python train.py --cutout=0.4 --arch="vgg" --depths=[4, 9, 4] --stem="deep" --widths=[80, 160, 320] --max_grad_norm=1.0 --max_steps=8000 --lr_schedule="cosine" --adamw_weight_decay_other_params=0.05
Rows from block 9 of a small image embedding model, named by matrix and row number. Each number is 500 + 25 x the weight over its row's rms, rounded and kept within 0 to 999. All counts start at 0. Numbers have three digits each. After the name is the row's rms in percent of the matrix's.
After each channel's rows are labels from the 100 images, of 14976, where the channel reaches its highest value: "patch colour" is the nearest of a few named colours to the mean colour under the peak. Only what is clearly more common there than usual is listed. The data: abstract colour fields from 500 small random pattern networks.
# conv: 3x3 conv (model.blocks.9.conv.weight, 160x160x3x3, each kernel summed), inputs 54-107

conv.118 125:539490486461496515511467479506515475440480505512503455547503492536540464474501493523508421456441493509515491521447498500464468520507530519477510510519480477505526
patch colour: black; green

conv.140 102:521463489528448463456559488525507504524474497488548544500512510545529503540483489481531471550554454497514477454489491510499472494517516469473513468469458496494492
patch colour: purple

conv.77 105:499520490425486541538485521521495496449527555495500489526543501472482529500496514514552519495495462505516508454493509487521480516523476472512462526516545467464505
patch colour: green

conv.30 089:481495485478532535526478506511500472468548525500492493538528527497498528479514500492536447520491497512497514475549462490494526489470455480533491495503506522507533
patch colour: green

conv.113 096:489495497493464541457503462508467531500499495519465529434534449522449479491497462523486495536501474527480474471476474493524515515502492488484532527494522507458512
patch colour: purple

conv.64 099:506539477462456467518481527481516467481469466464512483510539517512445470486491473509480554568495489518477499496517489518481414497527523528474543458497520486542489
patch colour: blue

conv.73 094:514572528486515475484491458487492544508497517482513503491503476513471510517485506480504496538477492501538520539569513493506467497513464448486497500475518505505496
patch colour: purple

conv.2 117:537471460527505518498542534507495508532492494526479512477491494501495507479524530516454484444496514512472511491520501528435511477497518547492512505555531479519522
patch colour: red; orange

conv.106 085:496488523514429485521470502499481528527508462480514493518535492514453521488457468461471468501503459485470447502476484511501546454488507479496542479481463500504482
patch colour: green

conv.159 080:477482504469524550504504480515542534493462524512489520484498494444483525518468503476522483501508494489510545530524527487517578507524515481495508481470492485507501
patch colour: green

conv.116 161:512498518498509557520501511502517477502483537514510507484506482527509499498490482512513499461523485496498499509506511495511480508515518519493466531477522503473477
patch colour: purple; cyan

conv.56 102:474541511469484474451470471476463533473522450516515484503495511477456496517505420485507520514554520496480500515497522469476487499482514487511482485488504504531474
patch colour: red; blue

conv.32 082:509462469483482514516508466506490478530499533460507504475511555533503483517489532485492490499561533515474510474491527491523422496504510463502505520499467478491510
patch colour: yellow

conv.109 091:471496491491502499488422519484474523484523518482516455479505465459482483502455538483527463477512475486502472516502493512456507473488495543498498472509561495552480
patch colour: black; brown

conv.70 086:485520501543486480470499457434504538510449490468481471498500469465516512484464491493522493560466498498487489478515517472502502528514511491513504510504471509537514
patch colour: yellow; orange

conv.79 097:480492500511480517536568507484517519523560494506528506525527489500532497481493507513466506520466509513449498434468516524473551505517523509507497486499432491503517
patch colour: green; cyan

conv.46 114:501510530531495493499530384510522467468483501508519490486485474490505508486503508490479417471491483508467499485477510507501516482451503534475482492533485507468516
patch colour: green

conv.105 092:508526482476486540463434494491499466502463469473524534491468492484482471514479477474488490488556487470484498506510525461505502545517464485496528519473477524493487
patch colour: green

conv.0 099:504554469510477477479522486521533444493516486539495523518518501538469537519511462493507453484521520504510524485527494513493457492496475482522530467513505524505522
patch colour: purple

conv.154 100:504541505562488502490425531539503525545524497495505513497467525485465503498524471483479478490455515458546528552495503483431462474491487436471509494472466464499516
patch colour: red; brown

conv.143 106:541506521513511484531450479515505521491489503489443478524514536500470488531485458495525534512532505512531497506470485494542558486507500482506484469529542469495494
patch colour: green; cyan

conv.8 103:537527494530504515519488533503505507511494455528472506482514520465513485484539477490514526522492518499495514500534457505502478492497475549484487474467505476521525
patch colour: pink; white

conv.69 110:524535490501523488526576508474484554525540498511476466492513514482548519545511461500520513510460509472475502543473506498522460513504490532446495469474534537514500
patch colour: cyan; white

conv.150 101:521508496500475491503476552469516546513489505498521470516537450538467519499494497477480527470512527501451479499458493531527551454520536550513485487519526495523515
patch colour: green

conv.50 097:500536498543505517494501554539518535492518470516495470536489473508506450471492517484517523493479489479492488468499527475482518487490488499512479512511475484491493
patch colour: orange

conv.16 107:458478485455497510488517463550493486495480537477515487512526543465495481515510507506464491540489518500456497478441496495480515552483526517496514473525530480482502
patch colour: black

conv.138 094:472450473516534475484507483500492492511480492507506492507496499485539513491530468526528455460481459507508484533471539455498531499520495547487501517511484481479507
patch colour: purple; pink

conv.74 092:481540499517515496482559509413485539543532524449519482503520484508473475490484501509514510547519521492513495522549504519496512476484486496462510492524469516514480
patch colour: yellow

conv.139 107:482487476482477477505497498464485457523518454463466477493483491519515497495508463509519510470502453518502496498506515501496542499532520484513478515507445535465510
patch colour: red; orange

conv.131 097:488425524472505519453508482476499462483486463475480484468492465517506510478513487460473505479528486482471506500467489481501538491523513572505533492536486528516521
patch colour: green

conv.27 107:475482511524496477496523461495460459501503474475499513501519438459505499518430493480511485486540503485513493498487502541587535495508478495504507484536513509539468
patch colour: green; yellow

conv.47 120:472515491515477464503440515496486585545516509473497451520502475493469503494481539482518484525473496473455525561515530483468482484476498490522510482492499500511466
patch colour: brown; black

conv.21 078:474486518472503506507493501478478408451482514528496507523563507488473498486522491507498512496479469501539429444472522507451485456503506465464500524481487491525507
patch colour: green

conv.129 118:493450514531479491490480495498519537514449512519527487521494492463513490513509522490555444520511476462505494481445519508487448525468495542505484486472473498503490
patch colour: brown

conv.36 094:514475492419484484457524514543502478475485558502486465482467490490451496523485493508523506518529500498496498498484485519589511509514504485492496508497540507482495
patch colour: black

conv.99 122:500550516531525542483506471495482501502522504550496500492487480504496488503515474534499485412508523494525492494448496508508522511503487522514515529519490495512514
patch colour: orange; yellow

conv.127 101:520488508504534517488515500449498474461493511526525461531461436509478509501513515488508472452552505469491489552520507496481494515480493508527483512506526487522481
patch colour: green

conv.45 098:430494481530481473504536496531489532506453462490511511520457469488495482494491478485455455490497454477475470516478514477496470470505517487516486531497484492467494
patch colour: purple

conv.31 088:501451479475488574533554514533484456500531521480487450487474511512523458478503530505490520510519525489496514503465516528545483491519498479475533531519528499484484
patch colour: yellow

conv.12 077:453484527510535506481496505520510436479517508472501493468507461455510472477459461502527525492534490500514526545460505508486483525495460527475463491484525477484514
patch colour: grey

conv.142 099:470487518487481488526508491482455507477478529448532529491506489484504521506444459533509469524550514517493497490507495503517531491530454468491520491501534482503490
patch colour: yellow; green

conv.125 116:479515506508503490498517540437501481486485480470529506492486453486485492499479479524504515522520481483533517545478513506499456512491456553515498534481515503516466
patch colour: orange; yellow

conv.58 102:506484477392474532477504496488467429415511528474511518508501488516496502490512481466502505526496501501542459472494488494502470497495512499526516470517518492539487
patch colour: green

conv.3 097:501462517455504535513485458479504530480504480515526505538537487568496531502555489515489541500497519513506496494514505507523523508507507475520526507526533502552500
patch colour: green

conv.65 100:484565483485479485467561515453476525544511498512489489481534513465476524501507463517443507521474480506452490497496497510492498452506504540471525492486498548503466
patch colour: red

conv.38 108:490503510535496440469540494464502426515520511455506490504506493537533451470477475509526485541514469491483526464516512498510476501515489464483490479516531520504507
patch colour: yellow; orange

conv.33 105:497513507517433523514520478492490517518521498489511469513477490488473543502488510487533476476518519465473512480480466523497499458485475410510511541545505504521514
patch colour: green; cyan

conv.156 093:523530520497465493542477518511498555514491450487496478516515490552476518517516488510566483488493499519487502503527533502526452448504488445527476519492517495516534
patch colour: cyan

conv.39 100:484491556513522541496471405547487494474494519481525529487492480522512514507481450496533489516533519492496533468509502495520504506480470486473531467528535507523469
patch colour: purple; blue

conv.9 112:557548450506472487491430513435461522536501494490508485489488541495452475513491514482536494510447497484521503521498474484477465493502478519543529500483576487471510
patch colour: red

conv.155 127:474508451481518517513463492511493508541534513486518499526549523514519529514480499491457459478482505525456528515527486488485493541469474527465526485509466498518498
patch colour: green

conv.123 106:499457492442490474503486495475524450424442506515530478485483500479486492510515542450537494495520481497439502495500492517512531490502500512507534501507506513518540
patch colour: green

conv.151 106:529523496484530540492494461511466445504509511468476505513529524533503506519502501503516454537486508488482489474525510485495497501479483552514495465534516528526490
patch colour: purple; pink

conv.19 094:546547517518468446528549530465466534530553460460508448520491481534477524531482471489484503547500509478492487528503490508501462544523490477502486471512476522487513
patch colour: cyan

conv.130 104:523490512499518521525457534479491471500477512500498507509484457507482484471508459485518474451533490494546488522491519504498440488472489472528496518510571535503517
patch colour: brown

conv.141 105:470511516526528507500515508546469514513516517513458489490489530512506471523490532500507492466489522519527507517529502516526454496536482494492498487527508518487485
patch colour: orange

conv.66 098:523517508522495497502509521527523516499510539501522480492469484468518447509468559494508520477431552461490506540507513492436482443521503475493495498500533492508486
patch colour: black; brown

conv.71 083:515547476526503530498488509472486525515512523449542509495530537499538517520485505515485482542449505512524514495495491509529504522542484501542478503459497509487499
patch colour: blue

conv.157 108:528532509471505444523504465447485497496528512555479524476490512528505504520506471510523515530498491511452474472540480499520493503521531466501466508482517495493524
patch colour: white

conv.85 087:485526522548495501478538496524497477501530523507522482501519504517533499518493495513504456465444494485488503471508521487499492508493471498479486505467513491468473
patch colour: yellow

conv.94 097:477509504459490487517525491509516523489466534516527538484504473474489532524539498461508447477480466489526503512524512470506441510496524467484486470464474480496494
patch colour: purple

conv.75 099:484476510541513474489542487483482509548517513470524503522515518441537522521471487523493503485524498508474515539500507492495467538491483445511507514481493499505470
patch colour: yellow

conv.29 096:494485477491519520511518465443480475497516491479487518490545510476516512494524506488484475431514503515438496518501480500527517477471504479504496508536457522481527
patch colour: green

conv.112 107:483542512524502445470375497507484519508487501508491501484500514510481480505493504510544499484510458493539527520454494469492514516497510449518531506518528487494485
patch colour: purple; red

conv.120 111:469508506510525516478505482517490483508456533542507510502504472443488484512489515498464518447463502493505518520468495461492489522494550542506492494482518496510490
patch colour: black; brown

conv.87 089:453479506470521492513538477492484466496493527505516509494474466502508510510504518542527523484503486516491516450500469495501531532515512524519478510472493502463484
patch colour: green

conv.44 093:513545532529479437500467506485507560554498478434502504480477475491449500522475469514492503518485481475492482505515525494503517480520506415496487518487461517528464
patch colour: pink

conv.76 098:504508534536460509506543506471533542515528485478545489475460497453469514512469496477468493481468500495526523539531511480474488472497502501509509506510520514530483
patch colour: brown; red

conv.119 116:481463504510489514432503443514519500514495482503519500521489483479466465501491512489485502488512471476524482510494498517477477455490523473495533475510542484520513
patch colour: brown

conv.146 098:532528492506524544455492504474524451478498547556509529499483522510498523518518473503491510498456514497518530481522492496477517520485498516484492503457521515483507
patch colour: purple; pink

conv.96 087:481547524515503511506519513476476485473525509484464479478469547512478506494515464479485420465482468484479479447460494508511505536503482496447484513474528495475497
patch colour: white; pink

conv.108 092:501517479543473511483508504507454552535477461470531510489519503491473493517481525518532457477506489502485496522502525538505423510501470471506527511517453500467494
patch colour: yellow

conv.82 104:505537517454501467483453485506521446464474542523498499509482468481462481488498515544520534546529475516458513475499508511487479502515489505531521486484473498530506
patch colour: blue

conv.41 100:442488493536487456464448487520494528524485463507514517448514458481483481504501486526510531472478469539529517516473496472520517494515520556440515506472487493482480
patch colour: pink

conv.1 083:488494531482483513465470488515492493494484508510478496524495405515449483484502480503502530543551542483565515467506497504514459498471498476459494489508533517503462
patch colour: purple

conv.40 093:525482483431474455503505541506517488485499484481492459534484482498490483502525538496531525512478481491490474511484489482458484470529514527556489508521502520492509
patch colour: cyan

conv.100 094:496541474528478504452481463493519499544487498439487511477502506539489471480547434474504530508523508518520472528523487503477516510495507486494495481519456546499489
patch colour: orange; yellow

conv.10 111:502487485536503479488478495462506476532497465501453454528550515494507508508487513511545497500527503508493517516493495482466564492495515484480508481506499495468503
patch colour: green

conv.60 095:504457494455456489504514510490509487452504520487505492539513523537510505511522508504517501469432507534528490487514512505533502528511519485523531510488520487502503
patch colour: green